Weights of a small image flow-matching model.
Model: 6.78M parameters, arch uvit, norm layernorm, width 256.
Rows from block 4 of a small image flow-matching model, named by matrix and row number. Rows with one number belong to one neuron. Each number is 128 + 32 x the weight over its row's rms, rounded and kept within 0 to 255. All counts start at 0. After the name is the row's rms in percent of the matrix's.
After each neuron's rows are labels from the 100 images, of 14848 (inputs lightly noised), where the neuron reaches its largest size: "responds to" is what is common among them; "place" is the part of the image that holds the peak. Only what is clearly more common there than usual is listed. The data: single printed letters, digits and signs in grey, bent and noisy. In brackets: how many of the 100, against the usual share in percent.
# gate: MLP gate (model.blocks.4.mlp.gate.weight, 672x256), inputs 128-191
# fc1: MLP up (model.blocks.4.mlp.fc1.weight, 672x256), inputs 128-191
# fc2: MLP down (model.blocks.4.mlp.fc2.weight, 256x672, transposed), outputs 128-191

gate.662 098 [ 86 114 118 166 157 193 123 119 103 152 188 129  86 144 154 100 100 169  62 130 193 158 121 110  96 109 123 108 111  88  89 123 116 146  89 172 158 183 113 123  85  92  99 138 129 132 128 155 102  95 156 113 132 125  59  78 121 106 131 154  96 118  91 112]
fc1.662 089 [162 127 130 108 110 192 149 102 100 152  99 134  78  88 144 164 114  91 115 121 177 113 152  74 107 100 182  43 117 105  86 139 138 129 113 132 136 124 115 165 116  83 107 170 143 112 205 152  69  95 140  75 117  49 118 163 138  97 137 173  65 126 115 132]
fc2.662 090 [147 133 132 103 104  99 104 129 123 111  94 134 146 182 104 119 174 146  96 128  81  73 121 142 138 146 115 137  69 109 189  74  96 139 164 133 140 123 147 142  82  70 140  93 120  67 116 115 167 169 162 113 103 168 152  87 163 173  66  98 161 120 170  92]
responds to: bold (87 vs 46.7)
place: centre (30 vs 6.2)

gate.103 094 [117 117 134 122  96 163 151 141 132  93 104 138  78 100 125 194 109  98  90  50 144  90 142  90 142 126 109 128 115 149 155 164  87  89 123 103 109 113 139 111 147  96  65 199 129  95  91  95  98 130  78 138 134 153  94  89 103 115  86 141 128 156 186 106]
fc1.103 103 [152 137 126  99 161 150 107 148 181  71 171  98 143 126  86 107 197 154 148 169  73 121 139 157  66 143 135 177 169 174 104 162  88 172 173 118 148 164 133 197 133 133 171  87 154 111 119 143 111 114 204 125 145  93 184 100  94 116 131 107 136 129 127 159]
fc2.103 106 [117 102 140 135 170  70  95 127 187 140 129 177 137 131 109 111 167  79 129 143 167  84 164 184 108 118 141 117 121  99 118 213 126 107 139 113 153 166 182 180 144 119 148 144 144 110 112 135 145 168 156 187 125  75 102  95 134 145  84  96  98 177 123 109]
responds to: the character * (26 vs 1.4)
place: centre (33 vs 6.2); top centre (26 vs 9.4)

gate.30 096 [112  66 138 100 151 164 143 101 139 113 194 138 140 106  99 134  60 116 133  75 117 141 136  99 105 130 134 137  81 161 104 144  94  81  94 118  98 150 134 153 111  65 111 175 122 131 178  84 155  85 110 131 138  74 135 141 164 143 110 146 112 113 145 142]
fc1.30 092 [124 119 141 157 163 118 116  81 132 162 106 151  97 130 126 148 173  84 134 161 150 165 158 117 133 135  69 157  92  84 122 127 104  89 131 101  88 125 158 137 127  73 130 177 196 154 145 110 125  91 170 137 133 186 117  71 132 196 113 147 159  96  96 162]
fc2.30 095 [ 79 131 164  73 125 121  99 139 141 107 122 112 167 125 135 132 135 158 147 121 166 108  93 140 123 111  54 142 161  70  67 172 177 125  84 117 126  82 215  78 133 146 137 153 187 146 162 131 134 194  96 101 145  99  96 137 150 167 160 180 133 181 114 122]
responds to: bold (85 vs 46.7)
place: bottom centre (51 vs 9.4); centre (25 vs 6.2)

gate.148 095 [120 147 117  71 139 117 104 116 152 149 178  80 157 141 107  94 101 144 145 101 113 128 136 102  97 133  94 111 159 158 104 129 141 141 189 113 169 110 119 119 163 134 119 133  48 149 153 142 129 135  80 129 130  92 138 127 117  63 108  65 174 119 146  79]
fc1.148 094 [184  61 100 160 145 145  88 114 134 108 136  98 119 141 105 164 111  88 107 124 115 121 202  94 130 112 141 107 117 130 133 117 135 121 119 161 184  87 129 135 131  66  45  68 183 163 181 152 148 143 131  99 160 151  67  69 117 158 119 102 129 177  94 115]
fc2.148 099 [147 110 107  86  97 116  92  96 126 151  86 178 155 149 182 110 157 122  93 149 110  91 117 137  99 108 115  92 151 146 174 151 131 111 129 162  62 109  91 202 165 195 113 170 105 122 102 116 155 127  86 154  68  87 120 144 108 115  97  84 101 116 163 122]
responds to: bold (88 vs 46.7)
place: bottom centre (59 vs 9.4)

gate.588 093 [113  85 171 171 160 199 117  95 105 162 158 146 121  83 107 151 134 179 125 138 138 102 109 100 128 101 200 125 122 114 138 178  84 165 144 163 150 132 161  88 112 140 124 125 120 151 136 107 147 150 134 113 117 147  61 162 111 140 120  92 115 142 159  71]
fc1.588 090 [115 182  73 130 135 159 143 117 129 111 135 137 107 133 185 176 157 109 208 112 131 121 139 133  99 127 166 121 111 187 162 133 116 162 135 158 133 138 138 109 140 138 123 128  40 188 136 143 129  78 145 119 149 130 185 129 138 100 130 167 126  45 125 168]
fc2.588 097 [134  73 101  59 112 156 118 177 124 186 126 156 101 139 141 104  91 127 110 138 100 133 102 162 164  81 159 200 175  91 150 156 145 144 153  84 158 165 113 166  96 108 102 153 197 133 119 122  95 186 111 164 112 184 143 137 105 180 129 142 112 180 139 101]
responds to: bold (85 vs 46.7)
place: middle right (25 vs 9.4)

gate.553 099 [173 168 122  65 157 144 160 155 166 141  89 123  78 147 112 184 139 110 179 139 144 145 130 129  84 100 144 143  52 127 159 186 118 152 121 124 122 121 152  90 208 131 179 120 136 149 125 132 106 116 111 101 117 119 185 133 136 101  94 151 152  97 140 128]
fc1.553 102 [152 127 131 120 178 168 182  77 121 152 152 130 103 110 138  98 161 144 125 138 104 173 113 159 112 135 164  86 139 144 133  85 120 120 107 122 154 110 170 140 122 144 100 163 114 151 134 184 147  66  72 102 134 132 100 135 114  99 176 149 112 121  77  72]
fc2.553 118 [121 125 155 152 144 129 111  64 145 132 118  81  98  99 134 141 127 129 146 142 114 138 137  83  97 136 158  86 103 140  97 115 156 113 109 139 123  64 130 141 128 129  97 104  92 193 164 172  81  84  97 125 163 142  94 131 172 124 111 179 129 134 112 112]
responds to: the character * (56 vs 1.4)
place: centre (45 vs 6.2); middle left (26 vs 9.4)

gate.558 103 [157 203 119 107 134 159 110 148 121  84 104 116 146  83 124 136  81 163 103 119 102 139  39 100 103 177 115 159 102 142  97 138 126 114  92 165 137  80 111  67 193 172 161  75 162 106  81 164 118 101 136 112  75 139  98 170 122 159 106 158  61 154 181 174]
fc1.558 109 [141 114 110  97 113 108 145 144  87 113  49 175 142 133 122 148 107 143 160 136 154  94 111 159 146 129  73 122 117 179 126 125 161 159  65 152 160 161  81 159 146  96  98  53 187 145 122 132 139 135 168 141  61 103 103 132 105 109 105 120 141 138 144 161]
fc2.558 117 [124 157 118 144 128 107 170 162 154 135 163 155 140 116 138 158 135 151 133 165  77 118 144  89 148  78 141 137 101 132 108 171 151 142 141 118  91  98 130 148 144 115  86 154 141  84  70 138  99 155 124 123  89 105 100 147 165  78  58  64 161 162 122 123]
responds to: the character * (39 vs 1.4)
place: top centre (57 vs 9.4); centre (31 vs 6.2)

gate.268 102 [ 98 184 164 143 132 129 111 154 198 108  81 144  90 130 177 155  88  93 169  88  63  91 156 101 132 119 136 125 108 142  94 178 122 158 116 177 132  55 125 172 197 115  50 114 144 173 198  86 141  97 147  91  87 118 126 155 153 172  94 184 151 118 201  99]
fc1.268 103 [132 113 162 102 142 115  99 156 158  85 158  75 144 174 153 123 137  99 138  96 103 165 144 128 143 190  81 137 166 161  89 167 104 127 126  96  99 145  77 118 109 103 106 182 119 142 105  92 125 146  93  91 138 156 110 160 151 126 176  79 177 126 112  59]
fc2.268 116 [149 133  92  95 103 154  99 198 164 100 149 143  85 152 119 128 116 135  97 127  60 113 127 123  96 119 137 109 163 119 147  95 121 107 135 148  59 137 144 107  64 114 146 160 138 112 133  84 117 185 161 130 166 122 149  98 194 179 189 179 172 105 170 102]
responds to: the character * (40 vs 1.4); the character $ (29 vs 1.4)
place: top centre (33 vs 9.4); centre (27 vs 6.2)

gate.454 104 [171 107 143 142 180 165 136 139 108 168  90 141 175 174 149 106 177 147  98 122 163  98 178 127 151  87 184 161 150 124  92 146 124 123  87 167 145 114 164 137 115  78 204 123 120  93 145 158  95 103  99 126 130 125 148 119 130 158 158 170 141 152 108 138]
fc1.454 103 [117 121  66 134 162  88  96 181 150 162 147 141 152 136 153 103 208 132  85 176 124 162 125 173 120 123 160  77 148 147 105 160 141 119 161 172  92 133  72 157 168 146 151  77 111 169 116 116 122 127 159  88  64 140  75  76 127 145 125  96 100 112 172 179]
fc2.454 112 [187 158 121 180  87 131 168 154 147  77 114 125 115 160 115 168  90 130 140 137  99 190 141 109 135  91 174  99 126 193 161 106 141 167 135 111 131 119 103  93 121  97  74 104 120 139 120 206 117  86 150 150 137 104 157 157 138  95 121  92 111 174 153  91]
responds to: dark on light (100 vs 39.8)
place: top right (69 vs 14.1)

gate.274 104 [ 96  87 140  70 137 142 161 162 133 108 115 133 145 109  79 125 137 115 128 121 142 131 119 129 184 144 133 136 190 136 156 131 185 139  80 162 194 157 145 122 153 133 126 115 145  72 168 148  98 164 154 154  94 107  76  90 127 188 128 155  78 145 119 165]
fc1.274 097 [139  75 129 219 126 125 141 155 151 179 129 174 132 178 169 149 116  85  98 154  97 165 148  63 131 145 138 169 128 149 131 138  85 121 119 153  84 115 127  74 154 115  73 198 129 132 149 147 127  87 191 187 140 122 137  96  94  84 161  99 180 166 111 137]
fc2.274 097 [ 78 148 124  75 131 158 132 157  95 102 110  78  82 106 116 145 161 176 175  99 107 149 145 192 206  92 141 117  95  87 129 175 118 210 120 119 186 143 104 123 107  82 141  94 146 173 156 130 121 139 111  35 121  69 158 165 132 108 137 159  86 107 101 147]
responds to: dark on light (96 vs 39.8)
place: top centre (34 vs 9.4)

gate.646 104 [184 150  98 135 111 182 117 107 119 105  49 104 136 136 159 106 168 114 228  78  86 123 149 117 137 113 116  98 122 152 107  64 163 133 129 135 152  90 177  89 212 120 156 150 105 154 114 175 144 144 119 166  84 114 167 117  93 134 107 172 173  94 138 123]
fc1.646 106 [124  90 100  63 158 125 119  72 159 202 126 171 113  85 137 173 175 116 166 136  73 135  89 157 148 127  72 103 132 118 164 106 192 165 195 111 144 108  90 163 110 192 129 111  79 152 122 160 173 156 136 159  82 155 152 144 110 129 101  85  84 173 130 178]
fc2.646 114 [111 168 210 127  99 109 109 117 126 135 121 129 157 126 133 125 159 136 122 139 154 127 137 117  89 125 113 156 131 188 129 142 113  77  75 143 118  93 122  71 185 146 147 141 146 142 137 165 155  73 157 125  94  55 152 117 138  89 131 112  98 154 111  85]
responds to: capital (78 vs 35.6); the character M (26 vs 1.3)
place: centre (29 vs 6.2); top centre (29 vs 9.4)

gate.515 097 [189 128  99 122 128 156  90 115 140 145  81  76 174 117 134 132  90 119 177  70 128  97 113  93  93  93 137 132 122 203 100 101 136 155 143 125  82 102 140  97  78 121 160  75  87 136  88 193  77 185  96 184  98  39  96 129 132 129 184 161 123 150 125 109]
fc1.515 096 [110 129 101 155  92 113 144  75 109 201 138  64 106  89 126 133 180 103  99 154  88 149 122 114 122 173  90  67 123 142  59 118 109 142 143 138 141  88 125 190 136  73 119 134 112 160  97 146 143  97  97  94  72 136 177 135 103 108 177 121 163 111 178 149]
fc2.515 101 [119 184  73 111 106 178  65 129 136 153  64 166 159 161 152 119  88 167 118  47 118 135 137  86 165 164 122 148  39 166 100 123 125  86 121 129  97 133 101  28  69 142 160 129  86 121 120 102 152 119 178 183 167  93 121 133 124 105 134  82 109 182  72 179]
responds to: capital (68 vs 35.6)
place: middle left (37 vs 9.4)

gate.0 094 [163 109 141 130 133 157 101 140 125  92 114 139 134 144 234 173 139  72  58 113 105 129  78 118 152 134 132 162 134 172 109 170  87 108 111 111  88 226 139  41 105  89 105 121 131 115 109  96 159 142 124 139  94 139 170 113 136 102 147 134 130 118 141 133]
fc1.0 096 [107 116 127  96 135 155 143 120 139 160 150  73 123 106 101 186 169 152 102 148 130 204  66 123 137 110 147 184 116 102 176 151  83 138 172 135 150  97 111 162 163 103 157  78 127 119 171 128 118 140  99 103 109  96 126 177 144 108 109 101 174 104 153 150]
fc2.0 098 [153 153  50 159 111 105 172 203 153 105 111 140 126 124 120 140 111 139 110  94 157  92 163 112 107 155  97 146 166 179 153 108 119 105 138  99  90 195  92  72  83 160 158 126 139 116  89 178 169 150 186 139 136 126 185  72 100 117 124 116  88 124 142 113]
responds to: the character * (26 vs 1.4)
place: top centre (37 vs 9.4)

gate.664 095 [148 133  95  57 136 123 162 190 178 157  34 112 140 173 103  86 141 130  72 152 153 107 187 130 117 152  74 146 148 126 128 107 126 121 148 107 129 153 147 104 140 136 143  85 116 118 103 119 162 143 155 114 104  90 135 144 128 110  66  88 110 158  97 144]
fc1.664 094 [ 81  96 154  87 120  83 122  84 175 150  95 116 143 123 140 123 162 134 118 141 153 136 107 141 163 132 131 161 105 135 156 110 155 113 127 111  96 171 164 124 162 109 121 176 192 128 162 110 107 198  73 162  80  82 199 117 188 163  68 101 116 157 141 143]
fc2.664 100 [139 148 113 131  50  87 177 195  85 111 141 144 158 128 111  81 160  98 115 101 102 164  95 166 168 126 164 164 122 149 106 109 114 158 161 188 140 143 122  89 157 141 118 123 177 115 115  92 121 100 171 135  93 191 158 135 148 101 129 141 105  65 171 123]
responds to: serif (64 vs 25.8)
place: centre (25 vs 6.2)

gate.649 101 [ 61 112 135 117 102 138 120 191  71 148  93  70 148 155 138 107  98 174 134 108 175  83 112 152  70 153 204 118  96 122 117 115 121 155 159 139 152 121 135 118 132 131 137  92 143 105 108  86 146 121  72 152 133  65 154 117 155 178 112 143  96 132 107 162]
fc1.649 107 [148  70 179 145 120 130 208 142 129 174 147 105 115 132  77 107 157  80  87 180 125 126 174 109  68 133 147 138  89 157  92 141 108 160 121 181 139 138  77 109 125 188  82 119 128 181 101 137 166 112 117 180 180 140 185 103 109  63  92 105 163 164 114 122]
fc2.649 117 [182 145 120 124 145  80  98 141 109 119 167 127 178 129 146 171 121 121 175  91 108 117 131 112 100  80 119 127  95 128 196 165 145 152 158 157 124 153  83 104  77 117 106 160 106 166 144 156 114 155 133 163 152 115 144  94 141 122 126  93 147 120  98 108]
responds to: dark on light (100 vs 39.8)
place: centre (36 vs 6.2); top centre (36 vs 9.4)

gate.426 100 [120 157  78 145 105 122  58 111 133 105  81 125 167 169 126 124 122  82 114 105  87  82 106 161 112 132 117 180 135 131 154  97 145 145 142 152 101  78 125 120  90  83  98 114 127  89  81 203  91 204 157 187 125 125 128 106 146 175  87 163 122 165 152 126]
fc1.426 098 [150  57 115 150 113 123 119 144 151 111 102 132 133 125  47 132  60  89 111 157 159  73 143 118  52  85 141 172  73 148 197 128 160  47 120 183 136  95  84  91 118 124  40 104 193 130  92 102 118 139 159 136  77 100 111  76 147 162 119 147 147 127  99  81]
fc2.426 104 [147 169 104 170 169 125 144 110 107 190 152 150 101 186 135 115 140 117 183  79 134 106 123 140  99  87 129 157 112  67 170 183 109 169  92 125 109 173 149 157 180 139 133 140  68  94 105  93 119 162 194 110 138 146  99 170 114 108 110 130 119 144 132 117]
responds to: the character * (27 vs 1.4)
place: top centre (53 vs 9.4)

gate.206 098 [112 222 122 157 105 164 144 139 160 195 101 161  80  52 137 104 112 152 160 125 156 104 131 191 123 152 194 101 135 170 155 123 185 162 103 123 150 180 180 134 189 168 161 104 170 187 145 156  78 159 183 157 149  77 141 102  82 116 176 116 137 147  99 133]
fc1.206 100 [ 63 116 158 112  82 125 175 142 160 107 148 117 144 103 149  53 115  80 121 113  78 170 116 124 183 144 125  94 136 177 103 169 107 142 124 159 162 176  78 139  89 136 135 106 129 113  79 102 140 152 118 201  70 114 117 109 141  74 112 140 149 153 195 140]
fc2.206 103 [125 146 196 158 154 115 156 120 172 132  99 126  84 138 104 158 205 189 162 146 187  79 163 145  90  98  99  93 178 138  89  40 184  99 112 136 163 156 156  86 146 153 116 156 162 151 140 204 143 112  49 149 118 190 132 149 152 146 160 160 161  77 119  83]
responds to: capital (70 vs 35.6); the character C (25 vs 1.3)
place: centre (47 vs 6.2); middle right (36 vs 9.4)

gate.1 103 [140 121 149  85 171 122 118 112 140  54 115  84 172 171 130  71 164 147 161  89 102  90  81 101 134 129  99 108  88 111 169 145 190 139 146 170 149 102 116 152 117 152 113 116 163 127 116 131  81 123 133 158 147 133 146 132 108 120 125 156 110 125  82 156]
fc1.1 111 [153 102 140 100 191 157 133 156 147 149 126 151 135 109 198  78 136 133 162 165 114  68 119 132 127 183 142 110 111 156 106  81 143 127  68 180 141 162  94 123  91  70  86  84 149 132  95 168  93 113 156 139 138 117 130 106 114 150 159 143  89 136  95 134]
fc2.1 087 [118 126 119 116 109 128 144  81 109 171 149 130 148  87 145 146 121  92 163 174 157  97 142 149 144 160 123 184 147 130 173  95 119 127 168  81  34  95 180 171 161 201 121 116  55 104 120 118 149 211 138 123 126 122  79 164 114 107  72  86 111 181 184 154]
responds to: dark on light (94 vs 39.8)
place: middle left (40 vs 9.4)

gate.620 096 [187 140 210 127 131 141 126 154 137 154  72  94  96 141 124 144 132 189 195 140  92 114  95 103  88 127 168 163  79  68 108 100 176 129 119 150 131 132  91 129  88  78 119  88 162 139 109 173 127  93 125 107 160  92 147 123 105 168 111 170 106 149  87 153]
fc1.620 104 [ 96  63  85 142 126  68 132  57 114 143 178 160 108  97 192 131 152 140 112 125 177 114 169 174 195 147  89  92 101 162 158  81 120  69 125  86 163 122 142 117 126 158 157 111 132 141 167 129 100  71 105 180 136 208  87 124 147 165 162 135 118 165 171  14]
fc2.620 105 [ 43 133 131 162 168 122 105 165 129 152 160 140  93 108 135  76 210 161 108 157 144  97 142 175 173 123 108 119 152 138  90 143 139 120 138 111 191 147 159 123 138 140 133 120 143 141 121 183 110 124 104 139 168 125 133 131 103 104 142  86 131 137  65  72]
responds to: bold (77 vs 46.7); dark on light (66 vs 39.8)
place: centre (37 vs 6.2)

gate.276 098 [122 119  94 130 124 123 172 128 175  95 128  87 111 124  96  99 107 105 122  88  98 118 153 148 128 140 153  92  92 173 159 102 188  92 155  57  92 166 170  91 103 156 146 125 209 102 128 145 101 163 105 103 123 126  31 125 140 140 170 119 153 133  98 144]
fc1.276 102 [ 89 124 112 153 167 155  95 145  96  87 139 111 104 145 113  81 131 131 127 119 171 139 117 189 154  97 115 124 192 123 180 141  79 146 115 112 101 117 130 173 120 172 103  83 176 140 146 106  65  99 185 177 160  99 110 164 113 145 187 107 137 143  69  83]
fc2.276 108 [ 86  99 124 104  80 171 170 146 125 137 158 173 124  79 123  99  67  97 170 174 103 167  90 119 123  81 139 163 170 108 118 165 185 107 173 151 153 126  75 141 120 115 107 168 141 128  89  59 143 164  95 159 104 158 183 111 167 195 104  66  92 147 131 116]
responds to: dark on light (82 vs 39.8)
place: bottom centre (26 vs 9.4)

gate.42 114 [126 103 152 119 171 173  94 132 144 124  93 113 101 139 153  93 187 115 164 108  88 155 111  88 117 115  77 138 179 129 140 167 125 189 145 114 146  86 161 127  78  98 142  94 164 176 167 146  91 157 104 107  82 104  66 144  99 123 138 108 125 108 101 154]
fc1.42 104 [ 87 112 132 167 120 134 138  91 130 172 126 101 113  94  88 141 197 103 147 141 171  84  99 146  85 111 160 140 120 109 149 143  92 131 147  92 106 116 154 103 125 153 147 134  77 115  22  90 204 101  78 121 161 122 160  98 156 159  97 120 185 108 127 108]
fc2.42 119 [123 166  95 129 124 126  97 113 140 107 154 152  80 161 175  81 149 146  78  93  85 160 152 116 132  92 186  83  88 182 119 165  69 174 135 132 134 120 110 158  81  68 148  86 122 154 153 150  71  92 113 108 123 127  88 153  82  76 182 123  92  90 130  85]
responds to: dark on light (95 vs 39.8)
place: middle left (45 vs 9.4)

gate.2 097 [128 159 143 132  85 104 120  96 144 140 128 118 189 111 116  79  55 147 206 143  96 129 130 113 168 174 106 138  35 121 114 115 123 130 178  86 168 162 130 107  74 158 136 131 121 154 109  48 100 141 113 164 108 103 155 110 103 157 161 106  81 209 182 179]
fc1.2 100 [122 113 118  67  71  92 121 134 105 112 123 111 105 139 165 115 127 184 128 150 193  78 115 168 136 110 145 141  75 182 127 159 115 169 135 114 184 123 155  52 133 168 184 121  88 123 136  55 100  93 123 117  92 160 135 140 104 145  97 147  75 104 176 152]
fc2.2 098 [ 61 144 119 133 114 135 166 105 118 191 101 191 139  90 176  88 129 150 155 130 176 131 111 154 114 155  82 164 126 152  75 167 105  98 135 114 143 107 185  92 161 173 163  63 117 157 198 169 140 107 117 119 125  82 139 116 106 134 156  91 131  90 101 115]
responds to: bold (82 vs 46.7)
place: top centre (66 vs 9.4)

gate.284 097 [121 143 122 128  79 155 142 117 161 109 125 144  99 108 193 129 108 143 113 103 103  80 116 159 121 134 117 166  84 142 117 133 158  99 156  70 144 146 169 101 153 116 148 131 108 149 184  89 117 150 132 113 110 145  89 141 117 105 119 114  34 110 246 124]
fc1.284 100 [137 161  73 178 140 192 161 124 109 154 163 134 101 135 170 179 114 101 168 118  94 126 141  83 139 146 151 169 106 107 142 111 165 115 186 112 144  99 171 173 108 131 107 144 103 131 203 138 148 110 140 162 105 138  72 132  81  82  88 155  75 167 119 110]
fc2.284 095 [150  66 104  67 142 132 106 149 114 168 108  61 157 126  76 145 201 122 164 105 108 110 108 131 120  95 101  96 106 163 150 106 127 129 116  85 130 125 102 175 150 124  86 166 158 123  90 123  96 195 123 149 109  98 136 183 138 172 122 149 200 180  81 170]
responds to: capital (62 vs 35.6)
place: bottom centre (49 vs 9.4)

gate.111 096 [119 138 198 154 153 199 147 154  91 102 130 100 111 129 187 141  76 158 124  81 155 136 125 115 142 115 149 136 112 120 141 138 127 134  90 122 101 150 156  95 147 175 155 126 125  35 137 138 113 211 124 105 106  86  84 142 132 111 121 175 124 126 105  80]
fc1.111 097 [123  66 161 139 159 107 140  97 166 132 137 171 182 132  85 127 117 119 107 186 108 156 142 143 101 127 112 119 137 140 181 117  99 104 142 166 150 142  79 138 139 132  72 104 158 132 175 190 137 122 137 115 125 163 104 156  58  96 201  38 182 149  89 100]
fc2.111 108 [ 71 141 126 117 144 128 149 122 117 116 136 134 160 115 140 157 160 155 111  48 186  92 113  48 134 174 135 140 107 189 130  99 117 142 123 116 142 137 135  51 149 170 121 114 141 105 167 133 157 134 158 109 102  75 103  89  94 100 102  74 126 194 161 124]
responds to: capital (63 vs 35.6)
place: middle right (34 vs 9.4); centre (31 vs 6.2)

gate.536 102 [143 182 125 108 149 161 167 142 101 127 137 132 130 131 119  98 184 145 147 125 121 118 162 137 122  94 112 145 148 123 114 143 140 183 133 105 119  77 182 143 147 132 155 111  68  94  96 169 146 120 132 129 102  97  65 214  57 136 130 170  97 147 192 123]
fc1.536 108 [145 143 129  93 152 165 103 169 240 151 140 152  88 157 153 112 163 123  98  78 153  57  68 122 140 157  71 156 167 120 128 133  90 129  91 152 100  71 115  95  91 149 103 143 151 146 104 135 136  92 132 163 113 106 109 127 166 140 105 165 120 146 123  73]
fc2.536 105 [126 106 193 128 120 145  65  83 127 154 115 149 122 115 106 143 126  94 174 128 123 126  66 158 133  81 102 128 101 155 165 141 172 118 133 130 134  98 149 131 106 114 131 147 111 169  87 131  92 189 139 192  97 160  81  84 162 171 129 178 126 158  86 178]
responds to: capital (60 vs 35.6)
place: centre (39 vs 6.2); middle right (34 vs 9.4)

gate.120 094 [ 88 117 176 141 109  95 159 108  90 163 118 128 101 154 175 140 136 172 127  75 122 116 110 110  98 128  76  97 117 130 111  71 132 128 129  77 133  80 137 150 140  54 140 117 125 107  74  98 141 210 145  83  87 110  91  98 132  72 148 109 135 151 189 162]
fc1.120 100 [144 104 194  89 196 156 155 102 142  59 141 125 122 125 108  51 161 144 136  53 148  85 211 128 112 140 109 132 168 152 151 119 111 143 169  87 145 131 133 149  90 142 185 132 118 133 135 133 124 138 179 172  77 121 115 142  71 131 130 175 145  74 195 146]
fc2.120 101 [101 115 116  72 135 158 174 141 127 147 136 182 152  74 101  85  83 106 132 154  98 116  91  93 156 144 195 181 141 119 128 131 172 110 171 116 105 129 161 113  87 106 148 170 141 121  82  65 126 147 165 166 154 119 119  64 123 174 161 109 141 158 176 149]
responds to: serif (56 vs 25.8)
place: bottom centre (32 vs 9.4)

gate.266 097 [129 127  99 118 130 167 108 151 187  88  65 104  90 102 186  78 161  89 134 163 142 105  98  72 154 151  98 130 165 212  98  97 132 100 170 127 173  94  98 178 148 166 143 135  76 121 109 152 148 137 157 105  33  99 118 140 127 138 113 186 109 170 199 126]
fc1.266 104 [121 123 187  99 149 116 161 129  94  93 121 173 145 165 127 146 123 152  93  86  98 139 111  87 157 127 132 146  94  65 121 138 144 158  61 102 120  50 142 140 146 123 139 142 202  73 107  76 128 100 136  97 157 149 136  76 176 163 130 145 214  73 134 154]
fc2.266 108 [120 112  26 161  87 151 147 128 133 130  93 118  78 105 159  94  91 155  89 201 165 124 114 121 138 161 134 141 133 198 134 125 134 181 176 171  96 119  86 167 143 167 141 156 115 167  98 153 168  51 179 166  67 132 120 137 151  97 157 120 117 164 199 106]
responds to: serif (67 vs 25.8)
place: bottom right (42 vs 14.1)

gate.50 096 [174 166 114 161  44 188  85 109  69 148 150 124 120 109 137 164  85 125 130 128 101 150 172 138 135  97 128 189  78 115 144 168 112 109  82 182  88  86 152  48 136 150 163 141 107 120 126 152 175 123  71 164 154 143 123 186 137 165 159 107 120  76  72 123]
fc1.50 099 [ 87 110 118 156 149 137 162  86 172 137 197  66 115 198 154 107 141 130 133 152 118 111 122 151 127  72 129 106 146 135 128 114 157 173 148 142 152 111 114 143 174 119  96 167 114 133 100 142 117 103 141 119 103 110  90  66 120 107 127 134 128 157 141  90]
fc2.50 093 [139 125 111 160 110 123  60 157 135 138 153 139 164  83 149 127 108 129 153 147  99 121 146  91 125  88 106  89 163 133 147 114 144 104 125 130 126 126 136  95 125 190 186  91 102 124 128  94  87 104 141  85 199 190 117 127 133 107 138 178  64  80  66 186]
responds to: capital (72 vs 35.6)
place: top left (36 vs 14.1)

gate.247 098 [109  60  91 148 177 215 145 159 147  94 105 178 188 132 126 111 134  86 168  87  95 116 128 100 112 137  84 117 108 149 109 198 122 151 159 140  98 149 106 141 135 154  86 114 156 185  75 155 125 160 161 111 141  91 120 152 132 109  96 108 122 149 114 141]
fc1.247 098 [146 100 199 140 161  74 146  77 111 160 130 110  88  84 164 151 105 180 102 155 155 182 208 173 135 168 175  34 166 152  81 134 130 137 135 137 134  89 129 136 134 106 137 173 131 152 164 186 147 112  70  55 152 146 105 124  87 138 149  77  28 139 136 112]
fc2.247 101 [ 83 107  94 102  73 152  77 116 121 121 158 131 166 122 108  57 118  86 197 113  50 159  99 116 142 132 176 138  87  97 153 154 165 123 103 125 151 116  87 138 150 148 108 136 116 102  79  70  61 119 181 167 144 122 102  80  88 118 101 149 161 107 153 201]
responds to: the character * (33 vs 1.4); the character # (32 vs 1.4)
place: centre (45 vs 6.2)